A small image VAE, trained from scratch.
Training: adamw at rate 0.00087, 9200 steps.
Data: trained on simulated fluorescence microscopy of cells, 48.3 epochs.
Rows from block 9 of the encoder of a small image VAE, named by matrix and row number. Rows with one number belong to one neuron. Each number is 50 + 10 x the weight over its row's rms, rounded and kept within 0 to 99. All counts start at 0. After the name is the row's rms in percent of the matrix's.
Before each neuron's rows are labels from the 100 images, of 14848, where the neuron reaches its largest size: "lies over" is the class under the peak. Only what is clearly more common there than usual is listed. The data: simulated fluorescence microscopy of cells.
# gate: MLP gate (encoder.blocks.9.mlp.gate.weight, 336x128), inputs 0-127
# fc1: MLP up (encoder.blocks.9.mlp.fc1.weight, 336x128), inputs 0-127
# fc2: MLP down (encoder.blocks.9.mlp.fc2.weight, 128x336, transposed), outputs 0-127

lies over: cytoplasm
gate.112 103:51 57 58 43 55 54 38 60 34 51 47 42 57 48 56 66 54 29 60 60 61 50 64 53 33 54 63 43 73 39 45 57 49 49 55 76 56 38 36 52 50 49 46 52 64 65 73 47 56 54 38 59 39 48 55 52 34 54 42 41 57 50 44 48 51 40 57 38 47 43 66 46 73 34 23 50 67 44 52 67 45 42 32 50 57 40 43 68 40 52 47 41 55 63 56 48 57 47 54 70 58 47 54 53 47 54 64 51 64 57 47 48 52 46 62 39 39 51 43 33 42 50 66 40 52 53 46 54
fc1.112 097:33 73 64 54 55 46 53 47 40 48 64 50 54 46 45 60 57 37 68 54 46 48 70 57 42 38 49 39 63 39 62 58 53 70 54 62 59 44 43 46 13 46 45 37 41 65 46 45 52 59 45 46 39 44 44 61 47 54 41 62 68 40 50 30 50 45 59 46 58 37 49 62 50 31 41 47 61 52 47 75 53 26 39 64 50 51 36 56 44 48 52 41 47 61 44 44 56 49 52 52 54 47 37 41 37 53 59 55 59 46 47 64 54 42 43 41 51 46 54 38 39 49 52 29 35 57 44 45
fc2.112 100:53 53 51 43 42 49 62 49 36 53 27 58 53 50 61 42 50 38 44 46 56 53 56 56 72 52 48 49 55 51 47 52 45 64 38 53 51 55 36 47 60 50 42 57 54 51 31 35 55 51 45 47 42 35 57 48 38 40 52 34 58 52 39 78 55 52 51 40 54 54 43 44 52 96 40 39 48 32 38 47 46 51 40 34 61 45 50 36 43 54 76 48 48 64 48 56 48 57 63 52 58 56 59 46 49 65 41 36 37 46 45 53 58 53 42 52 53 55 51 56 60 39 58 59 54 79 43 55

lies over: cytoplasm
gate.328 105:43 67 45 63 62 53 49 52 55 43 48 51 46 53 38 52 45 60 60 53 39 46 54 50 35 40 61 53 45 49 70 43 47 59 48 66 51 56 57 53 39 45 46 55 45 56 46 41 49 58 42 55 53 40 42 56 48 67 54 49 35 40 76 37 63 56 45 75 39 50 55 59 34 26 38 44 67 49 52 57 64 35 35 55 54 63 50 60 31 25 64 56 58 34 66 39 58 42 50 61 45 46 54 62 56 57 30 55 56 42 44 65 45 43 50 60 48 52 70 47 36 49 40 51 63 55 63 58
fc1.328 120:43 57 48 41 46 38 50 58 45 47 50 42 61 47 45 53 49 47 56 53 53 61 56 37 42 38 32 60 52 31 48 47 44 33 53 60 48 49 30 44 49 51 54 53 45 76 60 58 52 51 39 68 62 52 52 49 41 45 45 52 44 55 34 37 52 30 59 34 48 42 41 71 53 44 42 56 50 48 64 56 47 60 74 61 54 55 44 47 54 55 66 29 49 24 49 35 47 50 52 54 55 45 48 22 47 46 46 40 54 52 50 38 65 49 66 59 63 50 45 52 70 55 63 46 46 55 20 49
fc2.328 099:57 49 51 45 40 46 63 47 45 48 62 63 57 36 39 51 47 55 46 48 45 46 74 63 58 62 51 60 52 59 51 41 44 51 52 66 41 38 33 44 30 49 53 61 82 29 41 46 58 51 47 50 48 72 47 53 37 49 67 46 42 46 38 63 50 43 53 49 53 51 66 38 40 39 60 51 47 55 33 44 47 59 61 49 59 38 67 52 48 58 38 34 56 55 54 54 52 43 70 46 45 57 55 34 41 59 50 42 61 46 46 35 57 47 37 52 56 60 40 61 54 61 37 68 52 78 58 61

lies over: nucleus
gate.105 081:31 49 56 32 53 51 43 60 52 40 51 30 56 44 47 56 50 57 51 55 43 36 33 52 67 61 42 50 38 47 37 53 56 52 44 60 50 55 48 55 27 52 53 57 48 57 43 57 55 55 48 57 65 47 37 51 45 48 38 34 74 53 60 35 58 51 52 48 53 46 53 57 39 22 63 44 51 48 66 74 54 45 49 50 52 43 57 41 51 47 50 73 37 60 50 81 59 51 62 44 48 49 39 67 41 44 61 46 46 51 49 53 42 47 56 67 37 61 54 38 55 61 46 68 47 76 49 52
fc1.105 108:25 32 51 43 59 48 57 53 53 53 41 60 40 49 58 54 53 52 31 58 35 48 24 53 35 57 43 77 52 51 32 46 44 50 48 43 48 47 55 56 48 42 50 54 65 48 48 48 58 51 51 60 47 49 49 62 45 42 57 50 57 58 25 37 45 45 43 42 40 64 75 53 58 55 72 40 48 36 41 41 55 47 51 43 66 60 45 62 62 40 66 46 42 54 52 68 60 45 56 44 62 61 67 48 62 61 43 62 54 50 42 50 42 45 46 53 69 41 68 60 65 58 63 56 49 47 63 52
fc2.105 094:59 50 51 22 51 56 57 48 53 47 45 59 49 43 44 51 46 68 50 51 47 49 35 67 50 39 48 55 54 64 43 50 50 49 51 50 44 44 37 44 51 51 49 60 60 49 53 46 55 45 50 54 55 60 32 53 22 53 58 41 38 45 52 65 48 66 38 63 47 30 50 58 50 58 50 55 52 54 05 49 49 55 70 44 47 43 53 40 50 62 59 42 72 58 50 74 53 43 49 44 37 50 38 42 47 30 16 44 50 52 52 38 50 54 52 40 55 55 51 48 44 57 43 60 50 62 51 50

lies over: nucleus
gate.319 094:68 36 54 46 56 60 49 54 51 43 46 55 50 54 57 39 44 55 53 47 54 46 80 31 55 59 50 51 41 39 41 45 61 47 51 63 47 44 48 48 53 44 50 26 50 67 46 56 43 53 54 45 42 54 59 55 53 57 56 48 52 50 80 34 52 55 46 43 37 61 43 55 65 49 37 30 55 51 53 36 62 69 21 39 45 61 55 55 64 69 34 43 36 52 53 19 67 53 50 53 37 54 44 45 45 50 53 45 51 45 44 52 67 48 62 49 47 44 42 43 30 52 40 50 42 49 65 50
fc1.319 104:52 56 52 41 37 49 49 51 46 58 43 53 43 44 70 53 59 43 57 50 53 30 52 45 46 49 51 65 52 48 58 41 50 46 58 51 56 49 47 53 72 56 53 43 59 66 56 53 52 49 46 54 48 24 32 51 86 65 52 48 63 46 52 62 44 50 58 53 57 50 41 59 60 62 41 26 39 46 44 61 59 50 43 56 52 46 72 39 68 46 74 37 42 41 60 53 43 54 67 49 44 46 52 52 50 41 57 48 46 44 51 81 44 46 47 57 66 44 52 41 49 56 73 50 45 30 40 48
fc2.319 098:43 52 42 62 66 55 34 52 63 46 59 34 35 44 59 54 54 52 55 38 52 52 35 41 35 36 49 59 57 55 54 53 54 49 60 52 56 39 49 53 46 53 77 38 43 55 64 61 46 49 55 51 56 47 55 48 66 52 47 67 42 48 46 59 58 52 62 47 35 50 49 47 55 43 61 64 51 85 62 56 58 46 55 52 37 57 53 42 47 51 52 58 56 48 53 39 46 30 50 47 39 30 49 61 43 16 47 73 47 55 57 74 42 39 61 53 46 42 58 47 43 65 38 41 47 35 46 47

lies over: nucleus
gate.199 108:61 60 53 46 48 47 52 41 52 60 57 45 45 57 41 50 51 33 56 56 61 43 69 28 54 55 49 56 55 34 49 45 48 50 51 70 55 56 51 39 54 67 37 47 54 41 71 56 49 64 35 52 48 59 40 69 52 59 31 58 59 57 53 62 34 68 46 76 36 51 51 30 41 57 35 50 54 55 56 59 49 41 35 40 40 57 52 56 59 35 67 53 40 49 47 48 31 55 55 52 51 58 26 60 62 45 49 51 46 52 46 51 80 57 43 61 45 65 48 52 45 52 53 31 47 46 37 54
fc1.199 088:45 45 57 28 48 50 59 54 48 45 71 50 67 40 42 39 41 70 54 54 20 51 72 26 39 42 54 60 39 48 61 48 53 56 49 39 40 56 45 47 43 46 60 51 52 48 43 59 45 47 52 56 54 41 39 52 59 48 67 45 66 65 36 49 52 39 56 50 62 48 26 51 52 42 49 43 48 48 56 70 46 45 60 53 46 46 68 53 61 46 42 49 43 56 47 61 49 47 53 56 55 44 51 38 37 44 52 60 57 38 67 56 29 37 54 21 54 50 55 74 53 50 54 34 56 54 57 56
fc2.199 086:41 43 47 36 50 44 42 49 39 50 51 47 43 44 58 55 49 40 49 55 44 47 47 39 40 37 58 64 50 55 45 50 50 49 49 40 46 49 65 55 51 52 51 54 42 46 49 52 47 51 50 56 44 74 46 51 61 55 49 65 58 49 55 98 45 43 54 52 38 67 40 42 56 11 58 49 49 62 54 53 50 50 48 42 45 45 39 50 46 53 34 55 49 71 53 45 50 47 25 48 41 50 53 49 51 53 51 61 53 51 47 55 44 49 52 45 55 50 50 79 47 64 23 52 49 78 40 51

lies over: nucleus
gate.249 128:68 54 67 50 54 44 45 63 49 43 54 47 58 56 47 54 55 53 41 72 53 48 64 38 48 33 73 41 55 54 45 50 46 42 33 42 26 43 53 39 41 58 54 42 50 59 62 53 58 65 52 49 42 61 45 60 41 44 47 50 48 54 52 49 44 79 68 63 65 53 46 49 53 64 42 47 61 55 56 53 40 56 43 53 53 61 64 81 54 51 55 36 52 44 47 69 52 52 44 50 18 46 57 50 47 47 59 41 43 62 33 61 56 49 41 47 48 71 48 36 45 42 56 46 43 37 47 38
fc1.249 105:57 53 43 42 45 36 55 40 59 56 48 48 48 50 71 44 46 53 55 70 59 45 73 44 46 38 58 56 62 38 52 48 55 58 58 52 51 49 40 59 82 47 48 50 48 52 43 47 51 44 59 57 28 60 67 57 49 64 53 51 46 52 22 56 57 70 44 49 53 46 61 46 39 79 50 48 42 54 52 55 53 58 42 38 54 35 52 70 55 57 32 40 49 68 58 29 50 52 43 55 45 45 18 51 54 60 53 44 50 59 47 52 45 57 58 49 49 58 58 54 54 50 49 37 53 32 47 39
fc2.249 109:66 53 46 55 51 51 58 49 74 47 39 50 43 50 54 50 49 54 53 52 50 56 51 45 50 49 44 44 43 47 49 51 50 46 47 47 53 50 15 56 51 50 54 52 52 47 51 47 50 47 51 61 61 60 42 52 03 37 49 49 52 48 34 89 55 57 51 49 55 34 43 51 50 90 44 63 52 47 25 53 53 53 54 44 46 47 41 36 57 53 45 63 50 49 46 74 50 52 25 49 60 49 43 56 45 42 56 50 47 51 52 48 46 53 42 39 50 53 53 47 50 61 49 51 49 55 43 46

lies over: nucleus
gate.84 114:55 35 52 61 55 50 51 45 43 56 47 39 38 49 56 52 54 55 56 57 65 44 40 27 48 58 61 49 62 48 24 65 40 45 65 53 51 62 59 46 42 49 54 32 38 58 67 53 51 63 47 49 49 53 42 49 34 33 40 62 64 54 47 46 48 55 51 60 47 59 39 46 56 24 56 70 61 58 50 52 49 57 36 54 58 52 60 42 52 29 52 35 51 54 49 45 51 53 51 58 52 50 56 30 45 45 43 50 51 44 51 80 66 38 49 47 52 65 55 39 30 56 55 70 52 25 40 44
fc1.84 097:41 50 49 61 53 48 55 56 47 51 49 47 59 62 46 40 39 76 44 47 51 40 72 53 49 38 64 52 69 44 54 43 45 53 64 52 40 56 55 46 71 58 58 47 51 49 50 45 34 52 45 38 52 43 72 63 67 61 57 56 65 59 40 65 54 43 44 52 43 32 40 55 42 56 27 60 51 58 61 59 47 49 51 55 38 56 56 59 78 48 25 37 23 60 54 38 51 50 49 49 49 47 44 40 46 54 36 65 32 53 40 54 48 52 52 32 56 51 68 46 43 56 40 49 56 39 56 45
fc2.84 092:48 54 49 30 59 47 46 49 37 48 43 42 47 42 47 56 48 41 53 42 48 46 59 46 33 42 57 52 40 55 62 49 47 46 54 59 42 43 20 48 62 51 36 62 61 38 56 47 46 48 46 42 58 61 39 52 32 52 62 50 48 42 67 63 63 54 54 52 30 67 59 27 72 52 41 50 52 71 21 56 55 52 56 44 28 44 45 51 48 61 38 38 41 66 57 54 56 40 55 42 30 45 38 41 57 52 59 66 61 55 56 46 53 48 52 34 54 55 63 53 46 66 35 56 44 66 46 48

lies over: cytoplasm
gate.115 111:50 43 46 57 48 44 63 47 40 40 47 51 48 44 39 48 40 30 47 40 46 56 40 63 45 47 44 32 53 54 66 61 60 46 56 64 48 54 60 49 59 44 49 51 42 61 38 42 58 50 43 43 39 52 51 37 39 41 26 63 58 43 77 56 69 54 43 32 45 44 58 64 39 46 56 65 50 47 38 44 33 54 48 73 54 62 42 43 43 42 39 58 51 62 62 58 71 49 47 45 63 53 48 58 48 47 77 59 61 41 47 46 37 50 47 59 69 43 39 37 35 55 33 59 44 45 40 38
fc1.115 091:21 56 57 50 52 54 52 53 42 43 51 48 59 58 40 57 50 38 55 60 65 52 54 53 53 58 44 66 56 43 44 51 45 53 46 37 72 40 46 48 61 57 61 42 26 41 55 55 42 50 56 58 75 54 33 42 50 56 55 38 52 44 43 77 49 37 77 44 58 34 46 49 55 49 27 48 54 49 70 45 54 56 46 61 49 32 60 52 70 58 61 47 47 49 58 71 51 50 37 66 33 39 58 42 44 49 34 56 53 45 42 46 56 59 54 52 49 63 51 61 47 46 45 45 48 39 43 65
fc2.115 110:60 59 50 35 42 47 57 52 46 47 78 44 56 52 42 52 52 56 54 51 44 54 64 59 51 58 43 47 31 47 53 48 49 31 51 68 49 44 38 44 35 48 53 53 56 49 62 51 62 49 54 52 71 46 46 51 40 62 50 57 38 43 31 65 60 59 73 32 45 25 66 64 29 32 46 54 51 56 38 33 50 40 39 50 42 56 53 46 65 53 77 56 65 74 49 44 48 51 66 50 59 48 47 51 49 55 47 68 51 49 54 65 47 45 41 47 42 48 49 55 49 47 56 50 47 27 51 51

lies over: nucleus
gate.119 087:71 43 53 84 56 43 58 45 45 53 25 53 34 49 67 51 40 56 51 50 54 38 71 61 46 46 57 46 54 58 53 46 51 51 54 52 63 52 33 51 73 44 53 43 50 42 42 29 56 47 56 51 56 47 58 56 46 49 54 51 46 57 51 46 50 60 65 28 50 36 76 43 51 67 67 50 51 50 69 48 47 51 58 43 46 58 40 72 40 62 52 46 55 58 50 41 51 56 48 50 46 48 53 37 56 45 19 47 48 54 44 47 21 55 44 36 47 47 49 46 44 48 41 60 46 55 46 63
fc1.119 102:28 53 57 44 48 59 71 58 51 47 70 52 57 60 38 44 61 36 46 52 43 59 40 37 40 50 56 43 49 54 54 41 58 44 38 44 31 47 62 61 40 63 45 61 55 72 52 55 67 44 51 67 37 50 65 54 35 50 53 59 47 53 48 56 52 37 41 50 54 62 36 59 62 49 54 46 50 35 34 47 46 32 48 44 40 53 54 33 50 53 36 55 54 49 49 57 59 40 69 45 51 59 44 47 39 55 60 58 68 49 57 58 65 46 53 58 60 52 76 68 42 70 61 49 35 33 51 33
fc2.119 092:35 52 57 58 55 50 47 49 43 53 66 56 58 50 46 51 50 64 52 55 51 53 76 53 44 60 52 46 60 45 40 49 50 43 47 57 48 48 82 49 60 52 38 46 53 39 49 54 47 52 48 70 50 44 60 51 81 57 48 51 38 55 79 62 42 42 50 65 40 43 58 37 32 19 77 49 51 55 46 48 49 49 48 47 45 51 73 70 44 37 40 41 43 31 52 38 54 52 48 49 51 50 65 51 56 40 45 50 45 50 46 48 54 49 50 54 47 46 46 50 45 45 34 44 49 25 65 45

lies over: nucleus
gate.334 090:36 41 62 60 70 54 60 42 46 56 56 46 53 56 45 64 50 52 50 56 46 47 56 50 49 51 59 66 74 41 46 49 52 34 37 47 53 36 38 69 41 64 56 52 46 50 56 48 49 47 64 50 58 43 79 48 64 61 62 48 58 49 43 53 49 37 44 60 39 54 50 61 51 47 43 41 46 33 63 55 39 53 78 38 47 46 54 67 50 57 45 51 49 51 58 45 46 16 33 57 32 58 53 54 54 74 47 55 56 44 45 53 50 45 56 48 62 39 57 50 50 72 40 52 38 52 30 49
fc1.334 079:70 47 54 73 51 39 44 60 48 41 53 49 62 49 65 47 55 59 45 50 32 32 64 55 46 38 60 59 48 48 56 57 52 50 37 43 39 49 33 53 47 47 43 42 31 50 50 49 46 47 43 45 53 47 64 54 66 58 56 46 63 49 52 75 64 27 60 24 69 24 35 52 34 45 45 49 54 38 69 65 49 61 49 41 53 40 45 54 45 73 48 58 60 50 53 40 60 37 47 56 37 63 71 41 56 53 38 54 52 46 58 43 43 50 52 54 52 48 55 44 49 59 49 46 52 53 43 61
fc2.334 086:44 59 47 64 62 61 45 46 57 52 61 36 47 58 48 49 59 53 51 43 38 52 68 50 50 60 38 49 41 56 49 55 52 41 48 55 54 45 67 44 43 50 65 44 47 49 54 56 51 50 49 63 57 37 67 47 60 37 53 56 36 54 58 32 56 49 55 57 42 22 53 60 40 26 64 56 48 63 26 50 49 58 52 43 28 59 71 49 54 60 65 53 68 46 55 59 48 28 61 52 45 30 64 46 46 38 65 74 48 51 49 54 46 38 63 63 41 40 54 30 46 56 48 40 48 42 56 44

lies over: nucleus
gate.182 102:62 56 47 43 50 57 44 47 53 53 44 63 41 41 40 31 43 45 53 47 52 32 70 66 51 46 40 32 56 33 49 60 56 47 40 69 52 61 46 49 46 69 45 49 68 40 54 42 64 49 44 46 48 59 71 52 57 56 45 34 38 58 47 36 57 82 56 60 55 48 60 44 62 66 53 44 49 57 52 47 54 64 53 60 40 51 38 50 56 30 59 35 65 40 56 38 41 57 53 50 30 41 51 58 51 52 53 39 49 55 30 55 52 47 60 63 37 50 50 41 53 39 63 49 51 33 64 40
fc1.182 089:35 55 48 62 48 44 56 57 56 46 66 43 48 49 60 57 56 42 52 42 59 57 28 42 50 58 52 48 47 54 51 51 53 45 46 57 55 57 51 48 38 55 50 52 24 46 50 58 51 48 47 55 55 42 55 45 54 48 52 48 62 49 71 67 45 46 36 41 54 26 29 55 47 38 46 57 50 51 42 65 58 41 39 55 62 58 61 51 51 39 54 58 41 65 42 70 54 43 44 47 41 54 63 54 47 48 88 56 57 53 60 60 57 42 44 32 58 53 50 70 53 56 46 47 60 92 45 39
fc2.182 095:32 47 55 67 53 46 46 45 29 50 49 50 59 47 46 53 51 65 50 45 47 50 33 50 52 55 63 58 66 42 25 48 48 51 48 67 46 47 91 45 52 56 40 53 37 41 57 51 50 51 43 59 43 70 41 54 63 46 50 45 55 49 77 43 42 42 55 57 44 59 50 14 43 51 75 55 52 55 63 42 49 54 47 49 55 54 45 24 40 46 33 41 36 45 56 39 51 51 65 43 43 57 61 51 58 54 61 50 57 51 49 55 54 50 52 42 48 53 46 52 51 52 34 49 48 38 47 53

lies over: nucleus
gate.286 109:51 62 52 56 67 42 61 49 47 49 50 62 47 57 56 52 46 41 49 54 55 53 60 50 30 63 47 52 73 40 44 41 48 57 47 45 37 35 42 64 54 44 60 44 54 47 54 55 42 56 53 62 52 53 64 43 50 72 46 65 44 58 42 64 42 35 73 67 38 72 64 38 42 57 51 41 46 35 47 50 31 54 61 41 48 48 45 61 42 63 47 49 61 65 49 29 71 28 50 59 49 60 59 46 42 72 53 54 48 39 53 37 64 43 44 51 66 50 34 54 38 70 47 48 52 51 51 52
fc1.286 083:51 51 47 36 51 48 48 56 14 52 50 51 45 54 47 48 58 78 44 59 31 46 70 44 52 39 51 50 44 46 53 49 55 55 60 51 53 47 37 56 58 47 48 51 32 61 33 57 55 49 56 53 54 50 75 48 49 66 53 54 49 52 45 40 51 47 45 36 52 27 41 58 45 26 46 48 56 33 69 56 61 50 81 55 45 49 51 54 48 63 20 53 58 44 53 48 50 41 42 52 52 57 59 35 48 53 54 50 50 57 47 49 19 48 45 67 48 44 53 62 56 55 55 56 51 56 52 57
fc2.286 097:43 61 47 58 59 49 48 46 59 50 42 46 41 39 56 50 55 54 47 41 40 46 50 60 50 47 38 63 47 70 59 51 46 47 50 53 48 36 60 42 33 53 75 62 60 41 47 48 59 52 48 59 56 44 62 50 56 50 66 52 28 49 57 30 61 45 54 51 37 40 60 39 40 33 63 56 45 78 34 70 46 58 62 55 36 40 49 47 49 55 29 46 53 47 57 45 49 23 58 51 34 40 56 43 35 27 58 76 52 49 46 53 56 39 52 61 52 48 53 40 52 68 37 56 53 46 57 54